A small CTC audio transcriber, trained from scratch.
Model: log mel input, arch transformer, norm layernorm, layers 8.
Training: soap at rate 0.0015, batches of 256.
Rows from block 5 of a small CTC audio transcriber, named by matrix and row number. Rows with one number belong to one neuron. Each number is 128 + 24 x the weight over its row's rms, rounded and kept within 0 to 255. All counts start at 0. Numbers have three digits each.
After each neuron's rows are labels from the 100 clips, of 14848, where the neuron reaches its highest value: "responds to" is what is common among them. Only what is clearly more common there than usual is listed. The data: telephone keypad tones over noise or synthetic speech. In brackets: how many of the 100.
# fc1: MLP up (model.blocks.5.mlp.fc1.weight, 768x192), inputs 0-191
# fc2: MLP down (model.blocks.5.mlp.fc2.weight, 192x768, transposed), outputs 0-191

fc1.602:142079110164168125140094128153133131154118117118150191173116164145132123063126101144143121140148130102197125145153088159121132117152125103137091082148124148183117111096120107125103140131126147084090127123122137158133133113134129142156064124172123117095135144118175132105151112146109111156098121115098145149117116095135125116132112095142126098106143125135122148167122111142157116134129145114108097101119131106145144135151194149119145149120126131122119126151091102086148131154132131151089136113120069166144123137108088153124138100099145139140159141128134135125176083138081128096
fc2.602:117137099104129132134166107111130111108137157143135090091146107110075125110094126101174137115109124145165128121104139106124133116101116111132119122129138122154118119139075133129110108123139122130132105123096127119120143147140123076117141139084106126143088145082097131126116162124140153133109116097184153114096131106103134173182152130130075122102113085127151117109122096119127063133135108117202121067078153134132109127127139119128124115075106092134122126120140119122133144125102139090092081128124144142115112138056119151152139088136130130157111130137093107073095169111144106113
responds to: number of keys: 3 (47); pink noise (39)

fc1.339:133110115110122123140136137134078136139146096116152090084091131160169115106061150157102120115128116123127130150081119124133107199102081111158133124094111148117122111094102132117154106119119145112146126134127097138103121137148111124117122094108119176106103087140066127118098131125159112120139114134082114133136129154147104149178126129107124131095180070153152134114110117097137107114103100131150065179120117159140113099143122169136129106136134119151128108159110145076133152118122147153134142178092166108095076138166114135122115122119143107139123154129172130109127137112138126119
fc2.339:132124127107123123139129143119149118138150105151090100135137117126115120132155102131169099147116138125118139096097120143068128119137115137125180117128158128138126139168158079130136132100160167122117107177143104109048124142124152143120154141141159123134058117191126171148170093120123132118117165106152090146086128136126129192134159096148093144131115142119138121147105169117123185132080152150108122132123201139130125123133128141161143095103128131114157140146102118130117120153125154145133113129124158126142135127144121119109116124107070194115131131129121117146074157125136133099
responds to: speech (97)

fc1.294:123136139125155097195147124125052138110125091147130119138134123138149124124096151155079082149116111147160138136174133092090104089111128085144131163117065141123110130134142127135085131125137123105108127134096141141147113141113128115112120138116116144100113102124135117116122130146114105142138097132136106113105115135140131156112074187107124116148097135158147122118121162132110127114137143113153119131100077112133106057123095142116118077115099179113092104145088126136134128112131116151140178124122104089147129119165162107126154074171145072127119113128136122129132069146115103120
fc2.294:120102156108130129112139130130155131105158161114113139151104133122128103148189099128129135104138117059086134123099134129140133127167128119127167114148109126132154151179116127101123123128159127103137111111055119143124136107113138146130128128141113107116151125153166150123106131125112116112108041100184135093100104116136126101129128092134122170108172111129143154100119125122108121183061112117119125121105107147139123176146131137088156167130141100083126131124153097129116124123140097137120152167104122161173126093123129088128065118092121143140129107170133153134123160104165128142
responds to: number of keys: 1 (39)

fc1.28:107131104124129141112098125101093180132145111129123110147140143090167092160129154162126143154123120108179142111124119129092134064134181122138124125137116149136094098115132154134130137094111142119139153119131125117102125132131174117095142078123157119148130119128088166128076137138125123151139148217125112118183121154128123138150128139113136130159113128151111141139127123127141099159119148114137156120088117135150184148137111139136085134150166120140112101154118137139142063125171104146128111118161105107177166148144132108118099156138138119189140103144111085150099139113129070111
fc2.28:090132135095157165140156141110179109121151126126075134112161102084114153128131087131137132141129140139126109133127084112110132154111104122123144137147101110115154179160109161127151168187122143128122129170150108121114100131134118127164123139154137135148157140134160128147144128126143134121133146083170162057125106111115113122118127119133163122133189150099162145162126119123132191126128118118111136125116151118106065123123095173085143121172085123102071114111140133129106152127128160100141117125106131160104168099086117117121104119144183149108132144148131112095140129177139136132
responds to: number of keys: 3 (42); pink noise (39); white noise (39); number of keys: 4 (34)

fc1.481:124109136132088139127131145134127137142132136152131119103127152161134111100132107095116124111104119143139100090156129112152143123093097163098069125143140155163156150110138126126090171205134096134115091128116144131118096118129166145173122138110164125128114153198165089140119130115112123137143105157094120126127129124129128133080081129129119129074125135107124138120110132139140093125142117158115175136180096137155091107146130130163164118157140140141131118113116090128085158115107157161100147159140192101142119112131087178119129178129151123130109139083168127124094103138124149099
fc2.481:171139123139096132073125157123113158136107122112101119134135120124088132137132165133131128135090100131095111122123091125083140142109111132119129154127178126108104085173091108056153114116133151143088125143141145142140146131127157097102126120179074170155132176123107104067149115143126140136169115079124130157119131129112120153144133134131155096130098143124109170111142106129131138143105132148154122121117121092091153112100129142089072150112150154108156132118120130078157119152121093112089123097144103168135144095100139153157139118130136138171145082152098119136128170141141125165
responds to: number of keys: 1 (82); speech (75)

fc1.548:114161137129104109124144156143108170131098137133161174141073104105120099144141114097115126097119130137137131124162128107131131074110117118085127188128133135105156105135103119177152053131128154139123140154123098155141190099149115132075114112125153153128136144128132102173130124108126138120104151095109152121108115158113136080140094106129128080126130141128134113141136116146122134136133074086093149129142174152137113102153139127130104121143159128116115151169111145173122118097154126136120133118165139160122118094142091073121144127116127119079131134162145141123105084121097129059
fc2.548:114097120107125127147138122128130117121094152132117131127169117111080170101180136126144125111129100122121127105128120105122097162151160133144100098143139128174144118118163098124142109141135144141108120126100182098137084091109145172127116149118129158147140115134133164135134142136162120173131121158188103133122117131180132122113168149130095175147142153209117127143095124156148133128108116163100154131115091106089178131095167142096104155131099129084133145112145117161107161141129153130146159117114131117119161183173137124121142121157157152106121087104135166102122140123152122171
responds to: reverberation (87); number of keys: 9 (37)

fc1.311:182125148130146122108138140126133125140118126097114134140120106137137161165126153111085098127136137144119131146120097156119178141130140094139090139137129155137102079125117071096112129124123139116122135090123138096140102151150128137150152143127138072120129153116157115158153134090121077135083121149131127160167088119127126070121129098127124108133130127135159144134138154114095125139132093144100111122161154167129095100107099132122113097113169089183164142118100144114162104157105119151173132070140137130136137135129117131119175119153122105135094150126155096098124110143065108048
fc2.311:100120089134125112143136124147124109187139091137129135122138155116120123152120130106189127094086092121132109120152127116091152122102077117124116152125109127104113127126090126159117068131117136138123116108099111143140113148125084134104119136100155126077135141148084130092112118150129127128074138135184130142144081126115144164139056170103078152141149083140119149116132143105132112166108126137096127082121099123140147110114146153137129177116124135109123096136140048103140131144128151093110123144092186117115114108106101166140129158127179113137129115105130100105139111120126127118
responds to: speech (96); number of keys: 2 (27)

fc1.403:120144128127171128142135082141132117099180124167127130137145127136161159112138149120112134154181130130125124109146142146147128129130108126133148123104124135153159152132151130134089115123131130128105138118126051161084104098158151105108146124143144117105122166089111126138126132128141117146149126123125071142119179135084103099123173131121103063059152149115140181145110179127139136115146129118111146133134117121091059084110159104109128112087107152139128075126161106139124135163145101144156117104132101132162109106164123129147124118088111136089148133151126111108168169150121099111
fc2.403:126100122144110118149131106127082118112157147150170151094125141122117139137114184149160126094141163166120131109143138094088151134156159122116118200100092129152080145095114115165095104115106136145120159121121147130100130146135103112102073130100084143129142129147089138136142116135134144113110116144125123144091100126107124141147106178131128100184116130128129114146125129102090096146166107130142125110149118109131164151140138125148123116173168117123105126134153099122093105112158127124098099132217132082113150106102131126121139101126113142119105128126082174137107162126128175082
responds to: number of keys: 9 (100); key "4" (59)

fc1.400:163137125177141116149105149167169086111134163096165158192121114131114183109128115123086127114125157082152136146150129093125117142120129114140138113124086120154118152153112151129108103121093196121138149138099143121137121114140079136122085141125135144143103128087140142127169096110130129136061146133141137150134138159125128135124148117122124134133144141087130140173118157084152099146138124166096127103146118133114080113115156165110133097121164129125151115114126124064147089113141151120081121130101136185144133087121137141135123164105133107135123129146133090095175082133127114115
fc2.400:086146109124150132121114144110186135143125157122130094136133119138104063116060153102128124141129152175192101121117167127147128099175125123119123113145138136107147154095125131146172119159154169115169138116126125130115146113122130094138125133097130114158144125118085148130098148101129150124124143139173152128141129085109157150146161091131145131114089115085124108155103115154113086116123061100168128104137138149137138150142163069091147114114130126136116120133125110128122198108134130120142081101127133131104111140111141176138150166140178124129137139107113160123120172111129142139
responds to: reverberation (57); mains hum (42); number of keys: 3 (30)

fc1.626:127126084109163076071134097107156158118186145156175092161134130132136156119132137080128133123101117136136146124130207104155137098133123155130121121141158147134113172125142182183138078125172124129106131141151111083155146102127109152114068088115098079140128177116113155126144118136109139133157094135163168124104128133136135128127101100127124131155127155146119122100141126138159099125141142132126106185138160138157163131128111139110159129132187122136121111130126098128127113111117100125108092122155157109125100148133131128162120158116143146141132110116120146155163163111099103125
fc2.626:159127109149165140147123134163166111112088146073165159114085076127109114139139126079109152134152134067123107108109127117149119119110112104111138117133129129087091089133120136092120159113141128135130082141108135158143159156151129118119170167158154091140152091120123127097118111151124106113139121186152122176095132140124130126114132113164108160079129138154133123137105138160139146075124101064120123114118131112084137110120130132124116133078089108083127161138106127156129125105118182126158167137087137137110106096156143089128134137158125134101141153089104120120116096136128127143
responds to: number of keys: 9 (34); number of keys: 8 (30)

fc1.154:147126131128129114140133081081126165132187160159192121154159145159142116110117115080167141117127130156094122154121108170164142143140125176106110120136130157152144146109144150138106082097141094086131143093132120162124156117116147109144134127127184105133151136160139157134129139128157150133135158152114118121128115103117107115128111141127075119131104159167119138165139140126099125169121170134112180174131149145142116172124190150103134146125148157106119149164135101126117115124058129118121126086160084153148127137146149155124097121129157099152130166102113099112114156119128135120
fc2.154:093110138155111124129136135152137099106169133147150148131108141142129138122105127156127093122137117138147147146110116073109107155132135114162092145106159135140110129093139152112120102143085110126117121147152148133119137137144120114129176117149065103118088142126128096121122147157090131096128150148083141201093154170119129148112132123080129112173122168125106131127114138143107156166189144114164135147166152195169160130150136129149144153142132175107119153067087102110098104160114142130125112130151127102112126082116145135130121104151141096141099158113114134105137108130090176130
responds to: key "4" (71); key "5" (66); number of keys: 9 (51); number of keys: 8 (30)

fc1.34:147126180130125172110111131112129131114127085154131143118127158161177141100118123143148092149119110167141116077085152122100119109120094080131124124122102210109137121142129137096102117148123131131146158123154117096159134127127071125146127106136140125086111132116116090116131109146141124126131135142115186188105124150146128118122155071114116139104208114119140120097114128164135163151148155123138120129123120157095154133140108140124096119165133098189120114126122108102115088128138145156119131080126150097144112118143137137105130081125078162147102141097112091136107118121128162125
fc2.34:137127129133125155070138088127105170160111126169098143098137156150135136150163158117150107154109100124136145124136125131127201151126099097140126150120098108108174117119119132105127154140129138159099119124088110133077128159116126158095130166135120136129128141099100146153106111122097171119155138130124113169145119137137070138128105145127134160182129115144177162083127131151125119145123134138094128110146152107109129140159089147094120128123125103081141167119145116126133152148128092121141170118125148195131079128103097117096089094125093148122118131137093127122122205120134100113
responds to: reverberation (64); key "0" (64); number of keys: 9 (43)

fc1.249:127131061128092157119135128135127145123129122149126127183098171118089129114149116071167138136099127122131145159131142093131114105113136194050077137136155170130128127131160121135113127106104166107134139150126138130135127130182110165130125134105142143142126203096138085172107127126119162121127112109118121134104148136148113114134139121113126121135127104087154143149136126146135117097132108106107134133124144141159112071106116137110174111184098130119130137083149120149164131102132144131137080112124149144116145109134136088153140158108138120126120118134093137128111164191133182156
fc2.249:129102099101129114125081112127135094128098153142134163124149112127109118132107130084118136112086097140102100077158124158112119174123142083141103114125115095135163096125149146098103094138135151151138111165129146122136107145138126146161125144200084146157129127136120192103153128121145130147139131132135084125127138139147148134089149120081145095075127196135164152105110138138158121106133178141127146132126072131136155141113140073122129153105140138113148188172106135130075158132109117131102159154120127158101146109117127111093150133149118138118138117107139107152114101130099093129
responds to: reverberation (89); number of keys: 9 (31)

fc1.98:118158136092150135134147096128116099113133135162136106115121095095114135171143137158088159116111124162119090170148141130136124152134167138122111170143160131148168130106187136129089129116087121132123142127127117163112120113152172101129097123148132118112092151130163116133149132128107111104139115068154099096121122122087150130129170134160124112127147154125132153129114159100148132149156127102124128120108167138158060137121149099110149099071104158147074130142105102132116152119161091187110110111136114162110081141186134130146119149060142130112122099120132139118130119121158099108
fc2.98:115128115119138074171124160130125139126126109090135125129133193128134148092107101121139165120146126118137160125125134105133112127151147152113152122140127100126127121089139131136152125125122158127114112120145098155129113131158118144124168152089089126147117138159126101143073125103201166143128131163065118152127162133104127132143136129095142123131110102085115141150168132075083125130137149150148153125132095124140160134149137119121049164179145106124125139139178119163128125150113121104158099153208134105130127128102134111106126150117172134134167110141132152117128167135094179121
responds to: mains hum (57); number of keys: 2 (34)

fc1.142:180122122116157113152152117166154135122157158136137138114130125124104128121118080175094121144132109143116124088116128128133097095114149120127187149122103098171160122125122132131122111137120147128163121097139149135143137147119103059153124125128134146117112124118130107127130127106125124132151133082130122090174120107148094155078180118095113132152143138103128106156095182132094092193122117133118153118103138155116122154119108093152137122161126093132110128139076155132151142123116051139130120079146082099109131099157111180103117128132084140118106087093133140106103090138112130119
fc2.142:085130112117109088129128166087156138134129111166118114139113137122125162126073165141095125140117133124109129118110106071102142104136130128119151118118149127093097127111144128155160129116132111137144148050160084170103103125137148149127140158099114091117091144170141131103131083159136158144167126141107094125124126164108117115159127107124115113180123077094147131184135120117088148128156143098083131140120077127128108092155125102101092179095103107152135090126148148135130050160123148124157142123124098144106151135093142124143133130137157113096121114109142119128123115132125122135
responds to: speech (79); reverberation (53); number of keys: 1 (37)

fc1.586:118105137123121157138122192140155122106140136128121141153128148146140157094108152144088103115127112078129113166127154174144211112153150113092161126122124115138126124153122105137154118107133110145124136112119128094126144109158119145123131105100132116115070091122085127132116132124126145137070166137152147116140149164121113116125144130136109135159133115115110117139121129098177109111069126114153138143094118171080140157135093137127128076129131122120116166085104106151165080111121083140160130116052123129119132156125133136121089073086076105096132104101123128112139129138128130141
fc2.586:134124104153097120119116131089103123123128110116118118139120129112093101099136138142181153139116114182149155108106097140099109140135120179156150112121115143117134134095123163111124153126149199129158123133109122178118125175078156095085123133117137209134147177165094141126102117104099116154162115198160139138129121128128129121126118142108138151122132108122130142159160155145096125153121132149108095132122138132131161137155127128068139148144128126085127140132121134119118145153121137139173124129157122127125158147123084099130118186154151154103091102071108131142164136153143136088
responds to: reverberation (89); speech (63)

fc1.588:159110080187129134163115132159120095154106173128178126158123109176117139125138122156098117130142136120156125152121107138133151126133137141134115120128088174169133145098160109156148174112109134089140165123115128116139134147126116178115078091140118102099121167128140086161121154176135091128103129111149153119126142118090154090110129142164101134117146129142114164184091090140122153101074132142132122124104135167156097117112130132138114101117103108143118135166131139085118138120144134116138158128142105158162161086097113159144156123139113114158119145100151140107119108200132137123
fc2.588:137130119123098125127127097114115141122150121154109126117121130098145169098107143101172079124140115152153130117149122155122144085090137071141140142124145105148127085105069128092087100161124110146137127106130157117107152138111146131138127132107118179134098145107088169142143166140124155151150106134143116057110140130115165177138153145116099137109151160145105148161126138139134089146131123133162090128151121155104115114134131091114125132053148104127144122125118126147183165136105148131111123115074144151114168154125138150154134087123181122132070104126126135101126134096132142082
responds to: number of keys: 3 (45); number of keys: 2 (41)

fc1.95:138129110125154133132137113141182109131140125187186120114137116140134115143182126121142144150101140104165088104136100148102098139156129139119144173127127134170166114097153134129133112096129080146128122148181081147153118142125097100131124129180128137126103140106147129112117109105133139117139167103144127143137124159129115124133219113131112115092211166107127118109155134157134124131113134076140114133102145108164110134144144126147130143145102149107093104132160090147173128161141114120122092095134112149133109173179117139086105091102108126125138144082134114117126120138116121131
fc2.95:106092123116178121131123121127112123135169156119142135134103187115086168113088151098107087114156118159101102144133143135128146138125111137140095116095122107137132136124142146128120092096077150145145135130164146116149123097119143139153157099066107082159127141163100127126110141104132145147125123124067112121155094102083128128160115162083087107136109146132104120195122110127123135153133163149120140138150108112114154125135113067138100134157134090160118127129096127125097116088089119103120177152148113130093139113081095154111105118132126136132082121119166147130110166140109143097
responds to: number of keys: 9 (94); key "4" (57); key "9" (55); key "C" (53)

fc1.252:081107134106098134055104129134141138124126115166125123136122133131143117110171129110116190152090126113111134136149134141101082087135158122116142097108085117122111105141100111129167134132122128094143135081151130091102084119134155115137112082112113131134098096090126152137116127135109104123130107201099145157144118128126149111136119177150156148120157121101170130115116120127097126142139141150122082109095146127150154152171079145135094134166167085162146098123120132130117106120141056147142090065135118150146146132124118126148130124112125140157120124088132105117134150103171130122
fc2.252:166174144126144147143108132098154144149134080112061144072135115119120144113138123127144116127128100119124111159138110147108154126123097072144141122150116154112146133111103103106148144150135125122078132148132134120101116124115119123103148142100134109157146130160147124122120134123129131141184137091161078130144102137103118085112121126101144122127151160108136125134136120149133160097099128106103137127101096099058109137127082117078122123097079124097072140127128130095131207159104177113141158164102138162130141128105123143094105153130143160103122129170097120126101099176132140113
responds to: key "8" (62); reverberation (55)

fc1.650:099170116116145121131185114135106136119127112162197137070146144130177141149096105137148119123110129100132177129137096131132162111140131115159144190071103137119095132102102128149121105121126125159114142118105110147130178121126121131118139130122145144120152110126079144109109104082113097145099102104131129112153117154108083130125146132138108158098158103118111154154139187098134150127119112131094136121100110101119152122078115137103125120136164131110146107131130123129112092161099073131115140097144137127146167075152158157151122165139111135157129123115099179144176110089104137130
fc2.650:128129104120143106096099114113137158127128127121100130164083124109085137089123133138127117108123134118125141133041152098067129116148146133105127089139114125116114141157114148153122123123188127081115169122155127101125119140134170130106072122124122126089131139128152131149144120133127130134156131104156087143145072128126152134125078105090123121140116169107163135132123099130102138126122135128114142139129121109077136102156180093105129166120112116126107148171128131159095139136147134100134156083061123168091142114159125110129117108153119158093121105143129101131071121101131087085
responds to: number of keys: 9 (77); key "0" (60); key "8" (58)

fc1.491:171130127130107151130184096138125110112171113093126138163131136128175113088110116113108078115125119128086089124181119148136143140153142127133122126101130156120097105108100135092097120081179127121096166124131161116128078141146156072123132122089144106106105107097148113117156138146138134103122088152130128128122128131111125099117170116106143167132135116128107146132151142123183121105141142105118162125133100137105112094142150128176115130087135138154147067153131158102178118163133125162147125082118087122097151114175129142125142137149112122089115109132139120110184152118086140121
fc2.491:127119124126165120131123128123154114133156113141147118110158163102073145167129172117148121091103128161161142136086140119110152108108091124115131162136122149155123150132095137132096111134131122135145177055099145143130141103067101162093125131135115128134155171147130134138133093131143139113116088166181145168170104118092117160155115148090124149139187173088137133112143134120097102165116135138103149128144117118139124134122113168118140184102140100105124125193168078131141134165123115116118091127112139155147156126125105136123127122127156147132101082099119137106122166108133126113
responds to: reverberation (95); key "*" (62); key "B" (57); number of keys: 9 (41)

fc1.68:133134135118133131132122141127175096117129151126120127158108135148087134126169125147153131092127106133180095092126120130126132132089106133109129087125240116122121130135124125149147133125111117128101132142165118128154145128168133142187148157108152131169145119089153084097088164119101161117127101091117135107150135102138136128170103107126134121164133111146069135128104126128125092123139144133161092109146116131164117132127127142153151088086160142136153126058089144154119127152133165114135133102148150187129153126103158081140102116107120142135131126140104129118115074153112106121
fc2.68:156124108125145119107150128142129172148109124159074161143155102111065104117114134133145161128123153156094150133094136117105118135119150134126134114156099108115111112149137159125108116129119116129145080129165180097156113146098190128163122140146124132146109142167130144113115161129112134144183129135134111129161149117121129120146148122117099131092102146126162136100112087118136124120086129079100120076115126118076139136138096124138107129126102110087144124130122094162106190076102206129144157150109112088107142164100103157144116146175126140123122141151157126140127128139134076126
responds to: reverberation (98); key "A" (61)

fc1.221:165128095143098126133077142134131112179160145096102158167143149135159164111131079122118110096116140102124159078137116114120150122129125150118152154127095128122147130092105096123132163110177123136123128128089134155155125161112162116129145147134164121143083130124152136163135139147106119160130140128130131100122086123150106111121117112109135115081121108166116179133174125138123125125094133143129150130142120168095152085142141129160159129115156120171146106110111225119087131132113152124121139128154097147138201148115123131121127151141139146135122129137155112115131040108135130126
fc2.221:153131127112077140093126142167122136118116138107110116104127101175142137122126142153168132141117174120130104129130163105146138132097114112142126117130128090123115110176145115126109105125130112139147180138109118105102122122019153124103086097090125133143131122110132114138184148141121104145120164090126114149134130133096155150130141142149140133111129146107113148150117136143121096176133115121165059135122131107134145140126118150115106108105135188153119097087191116136171166137115146115117147149118117157122170090117054123159165136139150127111131105132115135088128153142102141131
responds to: number of keys: 1 (46)

fc1.56:142135133133151124153135110119122114118119122121092117125137167199128095159102150079129127119125090119114105081115137161149092113118110103152141123124152163149115127079183144178118094146109139120128093095145125090159104134128144132141132135067124174145131126133141108170104117165082115166073125145108118080132150098116107133140142135182115108113118110153119133102140151140120102091137121111110149116096118110151071135129151133103171140109102124090123132071154149134125119052128118133145123133144148149142085148110122130096130150106144155126148105121147131129169139157132119151
fc2.56:129132101119144168129127116108114143156141180137128126128118126079151176136159121119125140107102145126115141141123127129079097114099128149066103119142138134173149087136132166127128129119130131093166121134122147128122145125129140122190125126146092130143149128114121098087173113152118127125137157128136149182145119114091136104121109128105169110107137154127125129173134101122131138143132129148150100088059156088154138130050169059087141131097135143127146141130124128145125134123122131162125132138200138127121128124136174081164123110134141110133134102097180136112127162147103121093
responds to: key "8" (71); key "7" (56); number of keys: 5 (28); last key: 8 (26)

fc1.33:138123141141142158113160128138155102076151103131124136123089164138138139084084114137149148096124140097161114134127118123110102141121083103142132094062128127111160110095132129085128109120153171108135139100130094115119140113123112084127106123126141191126131130117116143104166123145118154143115162094126176118083177139105108106163128122121118160100145094097121113141115158103129086105114165160118088110139114157118137107147187123135109116112149177138113076158087100094139133125105120132148140163118122135116097113118116125141110100106125148104107123152163115084184147124105142166
fc2.33:134089114106130097122157112168135117125122133142140061119129148127093117142128158098124125146119076133148125106113133133113121069190086173113143128144161102155119110161162106127105148125181133105121139140137114158128134158134157117141117122131147059143097137179116126182115103116120141132119123167145113155128142088084113119149113135107121137113113102139147142149094125129124125198146156111132123114129155130162127138150140164128169081113175128142157171128144104128154097143127120150126146177106203110139154142137104133115110145091125128143134117107158117084139148126114109128
responds to: number of keys: 9 (71); key "4" (59)

fc1.198:130091130092134127203080138154151178121074119108098124149152123129125126122154135117091154092104185162166163146136118153128114133121134126147098156153117139134118122094148136126100176172106126115093151127125120124136104102111127122125148122144135117161130147117180117168146119132107109102092136145071132126162109102126102121136125127091091128176130133169117174156109129131115112158122109144136132134084131095114123093125119100141110080118132139134125140142126147149094130128168103135151067108121163151117136100124108184113158133166136089163144140117171132103125127138089144108
fc2.198:125162102121160125080148127122134161154130135183122150087108099135134160128152117139201133127119121139112134142138107115103138124130136047118151147142133119110111145148130120115140109128136128160139136132124130109126137127071172086092094086113061128135124142133077125108151125134115093135100125131171096120125109099094122126078119143115125121128164127122134128096081114102128141129120174117130132095128137142131124125131120144095077157126108126113136125086139130158127133123031175136091139137137159123096183133121110117114085147171138132110118078134149148129123129132133133115
responds to: number of keys: 3 (51)

fc1.502:127106149138163095131117147151150102124099154110132124138093123153131099096132139158124154084134167105133119128159113080145155151151077066182191123128129150116118119125111125116138098142101149122162128151129118082115146118117090126122146102129103106135128094111066173135108071157128123127128123101132160110151131142144139130097121140177103154121138142105139147098137163146121127110103138137164111129156132114078156139112164143146119111140146103157168090128095133112163092127129117130143162129124112136120148120112102137154109070096127100170150168115133148141133142146100128197
fc2.502:149130112123140139134156135133120172132113130130115159109133141099134123093147126127157147127119152141149130125119106157125081118099089135094158137130107133096140145108099117075172197152125162110116116132151113180102145151090195104127142168145112122164151126136136166127120120124178131116122134120181124154106134143106112119142093108075152127151132095113142126128090151098098135163048145138125127119142140113118149146130086130137127159145148134049124145151119110156156134129118149130116089113106169150147105176121146089113101129150124145110127128127093126138126159159128128077
responds to: key "4" (71)

fc1.412:106161123111098112091151132114134117145123123136140136091133113171130120125124090162146128132129123106131155131143091058137138077152149124103140135131156125108115123144130146135175096091117099070127118144123120151162155140163105166112097124131122140123109121096108035141106115099118123102175129107124133097168131139178174112068194074129149143087164148123150131081134121119131144129115118124141106111077138095145119135141115117119161152130127158126115143113132121142114097094127104140095122104146144108117130109133145096120091142118117171130119145151110131100144122102150107090
fc2.412:112119133100136154137130122119103146093111138095149130141108197115074167111118127116073131123147141124075097145100127131098121105090122150143138123150146138174117104147158154172112084110152139094131157127119127099103119113148114123131104131122130119116113123148179109119145106121145115191124151111135111134123132158141119074135142143128097126160133127118116104188128082120164121085134130169103131130128076116132158167157137122096135119134108133114139168120109122137079157116085115165111136110118089137102117128129156127133097139166159147133155069151136088121091124129137121190
responds to: number of keys: 9 (66); key "*" (54)

fc1.122:125081130134135082096177120124141133156204142104117113143127117115174137154084140171086116109129145148133136095129130148121167115095162147141123128082102075124129099131113137137124116153125098118111131140163107130083189116140151103133115112176121046129146136144137142137158125134103102150090142121121096097108135137101106135108072097105123127134108063123153109136119106114179076126124167126123123101108109143116112109146118121116117108124110097136111127128086142076137134129093149125128122134135128122140134106124124111186163153114156092123111142122139127101125115155116148110
fc2.122:113108130129129116127109081137115111102122161138114147109131130110073130093078134129203134164070119130130131120121158114107179132143138130122137117149135159148128115187138127172075104177150111112132107148152122136109112128164138145117112093120114120142155151149106127097125119146125109163130114130104140158142150110059155149138110164155100144128136196137101152140135090148168124165145142157098129080116129071121176152144153115131201136133122138124118114135085123134123120130112167130117145145126135147125133142160098112178141121125116120155126097117168134114127135138130157126
responds to: key "D" (54)

fc1.730:106119143122161120125121136128133096091178101120125119137137169151129118135128114134160121131178099103131063106149097131148121106109129127149089134145103148117107087128120107158138077141122141102127125141151132135135154146131142175166130123158079110142139156123129159121113141132129128132097183146176134129155131154106120166111126092152147120154152119136110142184123103147110170142084143080201119174104109136130129121144119148104158141124118128070120107140122118154153113121107070094130137072102093154128141126156122128101164141126162161123137143136117120127154125116129062108
fc2.730:134166099134107104115128127092158102125103165162133128153139134123125106138169095108140149118130149180125095129152121120090136137139144143145121114138129125144110146157160181114113132103125125147134115138128126105111148144067157153124173148089111104127143188176099143156086108110187137148121160127114108130144127090115097115126147182087134128148166129121186132114119130122147128139138161124077137128092155131096148122132112114148141164120153133072134087129125141159141176140134163105122155113130138139089098133147128119132097103192145115126099188141165113122109145127132123153
responds to: key "D" (81); reverberation (70); number of keys: 9 (30); number of keys: 7 (28)

fc1.44:139105140153100122140120126105129132130141117134146103148118146121157175130127155145123124112122149146140112141183138146127113143106124117126115100070101101071097122141107140148110087131114141070105158133127110140066115128158151110137122127135140089124126156137155175102165104116122113099061124141135123156091138143128118136111086071090136156144097100082149124143152119065131113123123170146112148095156118147137160100126134154141112114134127114128097105121160120061150105096117134080121130128142130125118098075101140124159170177133121075124109131139108102112164134116122116133
fc2.44:119100142129165106132072094155127117095133152137117097111137151128053126122108138098140124136083139149128107115140150139119152147134091110157125120141116132164108155120134157186094080181120104077171127104108108106136131086135072137147113124105137104102153161145132152093134125127119081141115108148111134175109128135105163149153127162130092113155159151162079149127120098158145109185162111131094152111125098107100114144141153126134157137115124137166117116149074100127095141107111133161139128163107150130080132136137112136128129120125123151131151137103162155111119126135122117170
responds to: key "D" (70); number of keys: 9 (59); mains hum (38); number of keys: 8 (28)

fc1.393:132120167078150138134129137104126137135134055134049146112138142139157142118111178098084136144130103115084109124142114171133112115131127118132151131138094118153160117121172070121127123109103153128122126158143128173110123121130171064123137163152120162141105094154127127149137150131127130117132098153119166118136140136117161166106124112129116129122092121168095129144113140131076086101121125104095151132108090165149130139089141084119135120125113104158102097113196125134115080119129128193101115121152136128144125148128134125088114105121106136135108139098146100129119130112163095135
fc2.393:131130118108122146126132140099130113109126113129157126133105159109112169115148175140171161141133112146153090126112068096069111133112094192122155122130123154119193135094144121155145154098140112129149147110152150113093134139130141119135090095083127111123138138144137102121108125170145127147111125111136133124158102079088107134105149123093150077091134130114154109107156136112135148126110120125103142132114104106134068162124146114089108152024127119135134136136130127151135134165112143127098097124157113128125171120134153165159108131131162100140149092168122150137106127158120140109
responds to: mains hum (100); number of keys: 1 (68); number of keys: 2 (32)